config.toml
dataset = "melodies that start on their tonic, played by one synthesised instrument"
train_examples = 26041
hop_length = 160
mlp_ratio = 4
fused_qkv = true
bias = "none"
qk_norm = false
width = 256
init = "xavier_uniform"
beta1 = 0.9
beta2 = 0.99
eps = 1e-10
lr_schedule = "wsd"
Rows from block 6, named by matrix and row number. Rows with one number belong to one neuron. Each number is 128 + 32 x the weight over its row's rms, rounded and kept within 0 to 255. All counts start at 0. Numbers have three digits each. After the name is the row's rms in percent of the matrix's.
# fc1: MLP up (model.blocks.6.mlp.fc1.weight, 1024x256), inputs 0-127
# fc2: MLP down (model.blocks.6.mlp.fc2.weight, 256x1024, transposed), outputs 0-127
fc1.861 100:088111147121131143089165096161090099130080133121148107142121090086169217067096135111133150166124115128155100138134119125135117147110125139121151112140106165127103109159066112112127144107087167085198132138133089121172154145128178138147142117147117160171117154092190126169151155159153164091120123128174119076145137150121124115114101079150099101073097155101120125153093141030108150151065
fc2.861 078:154137040098147198131088165142089137096140113083147108091153128159090125162104175149130096061121107088124123132125194097155154145118144141129146096161161185108123139134218164074125210114125151099099144187132142154148165136108136135095105108119167100048114122159136102149114138161091104133093137099126146130146164147133128146200168162073162109147183114150134165156138110157074137140181
fc1.862 138:110124126130154167095138093149172056133163132171122117157127122116174165122114130086092137144111191093125105135153122135202199074054109143184126146141134131110105123144172125119153160141119162110110118129119096079098142129123146099135134096127137140162087095138116143135164093166126181126131136098119096146141139139155120162071150155154117148110134110166108140192178145140156114143065
fc2.862 148:158091129110133169136155137082172091086162064151132108101145176123155098167186164063103153134127244100134127099106159161158130118130134137133103147127091183149073153162176114129150133103069127115141130203120091079131107052111111058137136172140146126121127114193117149075163081181108165128109154133149131137093147050152149139158142132161133114098149127121078156135115133126158139128128
fc1.863 102:140151139083108128147100152125129093179162167113066134063125132126131136099094167164123109183175123102080117105139173115152121181144092094122124122103153156090143059180126133075127110190128165144153137155142142088164177104144145173098154062109145181111158153113126096180094135134118140046134117124120126128132129150092162176092132217189132164092166122113154162138087132098128124128081
fc2.863 120:126090123164151122121138085085144100064089122122163128135134105165168100133143101050147157117092132117151133183120067104145131113144163230127108143138106149133102162113126090200159143073153121121137149113136089082109151121121135121122087169124111125155094136140117175090121098112144141167121151152138113105082156105145120100136111048129108091185120172146093135140142139137094144154130
fc1.864 117:134166109059120136154170174093119181144147123134079187141114164155168129154143134095149113138103135109129104116110144123141189144099124192094113158105214127079159120127128105187152078161151096154091152129131121081121115153198116172098132110092133138088207119131093068120070114131196081111146044156129173151101048169115141142092151132155120184097048149131157161142133103136145081156175
fc2.864 114:117184095143120141143074116142188133173102116220101093068145075118165103153156149132124152116116094104092122085117073113129117105187108100127105107105087118169089093121175164129138185150114145072099148164156123126136132075101150113115154105098113151091114117108147093144127137111135133143106170096109097126154169129172183150169151164101169134128151131096136131174125160156043145118156
fc1.865 022:113154147176129120101065115130103146136170072147112115165161165098122141096098131091133138172119122132118140115111146142073161163108087123140125160111124127209114160206092102092140191163138156172187158190177104141213142164185177162109137122089151178120089174137182107167078080102133066135130139108098122117115154165124116093116155133124127070106152129192125106126178082092110126146130
fc2.865 028:136080091114136144148164115145115130143069142113108158131127110171135127118114111166057187167083122132164179133104153131176122149192099120070116088117128083064149099052126147161146139085114141113185129152076170152114103147113084139129097126158092175169129081095174148190194151207148076125105120098128129132140091161098145149116164119160182101139104149100153134082097129136120139105146
fc1.866 124:138166126102098120208125126115191128171096093165107201097137167112144142132144186098094155129115162157073125130093131168104127138104092172147154091072111101114087128115141083095191177166184101060199165092211089073115159145080165143146056155132135160115164157105109174146168164148100121079062161112129108128139170119147144134070128130195087127120102174127163124155118117133101089111122
fc2.866 103:199114118140106076114162096133092125114133133117120105141148137236138096126115091095140099085131129156188114120137092109087132178125103141098185174137109169094173091181130135165137079132113112153112145169090094107157129145165111125164146116105100113140192060142110161110115085109190153110103064190177182170078087168128137161117132115151165097138119110100060125126048118123088078158159
fc1.867 025:176091102060133115079129123130094124160101123149168105144212183226120152100075128122135146145103110154096098093166173091165122139150145142106114156055097127089127059132158147108084100120062154160119098126124071181173090095145115068105120140137182100103165183056151148140176144078114082098135101105179113121161148096169126135148139160154114126113093127092117161108107181119188126124110
fc2.867 029:105109140169114076168155126158122146145209154116103159137073066092141094178100130175124096095110098173118153121127130170104098141117135118151083068192190102131121164092148074114122104116143106162108173117186118132080131144107140152136158135106047134137124157159122201117044094143094116022136113130117126111166141160145122144113154144161138138077116151105102155117109127107145125157055
fc1.868 087:107108167113121101124141100119092127202125144072087128133141180152138152111141192139121149157111114089127116103157176126147117110130123130113161097063173167127067124141159138102160132156105103109197144145133111122168132102121180142089160097085139127100201205078136077118183062145133094123143150141140124108116086165175158157079112176136100181082117080100146172185069101157154194073114
fc2.868 078:124153096095107135125147119151136143132104134194109146157127098116177119150126070128136109128117158186132135111120091141106147138126154120157150121091102085064164177116168141181122125111110131186077116123132133100120107192147153125068146111071156119135168063212087147145118109087130116122141113158051167153127094176127147155169113115125141124124096109091176124105142170077147145105209
fc1.869 111:132114172090047116115143127130116056080119078116137207103145231159113141187130154140086138152143186110139076118131132086120137145084078142114153093105108154095099126169103097190180134127171130168155136108108098096115176086121124148118070163152150120164173177104134126133140102134160121095127117071144107121047140114095128130087127156150107094121128112051081151191168154085180136171069
fc2.869 130:109158154172160089132137171138112202153120145128130081152069028096171163119166108102148140114107121173130158149106116151136141101176188138150108145140094087179173114110139135092090119135097124092066122093131161105129096128136127155181131089119143100119112092124125112130136139074141122157129120191173139183168131147155111080177144105100110157145085215226082163150076079158110157068183
fc1.870 100:127118189122081114095088077133102084100149169098094140127114121096143140118145098141106112167144156134147104120156061138155152130168117163179151139135133121189182106161154132161070133108105145152127154128088132117159152111134150193116140056119161083147167186069150029139070137103181115120152106109148097178138140161107135095102046128161103181107087151148103127143162129123147125139087
fc2.870 091:053109091127183182140166135095134159157108109120149158168154156170100073148112123091133098084117104178154129120100153108107120136095139149096155118127161098021159132121132135142164119135148114114141162100132081104140124151202082097165101166143120149138109073214098175095150152100119110126158089139126179160102098130083144093115114076113160080152069085159125156152132105194164101132122
fc1.871 093:085107127151072189107169092080086142145153118124137116130121109147125169158132119106083104071111123169095090124123158182118157106077118126136131087109132055061197132105133169115130098102165121158141148176152133112145118110181132130167099145111066169104163099109087131138157140163158184180152140088131153120086121205110137215130112163118162113125115084122147095116135138148077139159117
fc2.871 079:198132151105143093121132122161156088080153137050136164139087128090093116103107109161142114093162094079096153102140057090176128161139107155105187182168141198234110126140113135140125103134118144135153122136137108115169130152128117165112149117167158162113110123096102141152107150153112075131148107099119189139130110110086137113106122085121148099146118190097096111193129163151184153104135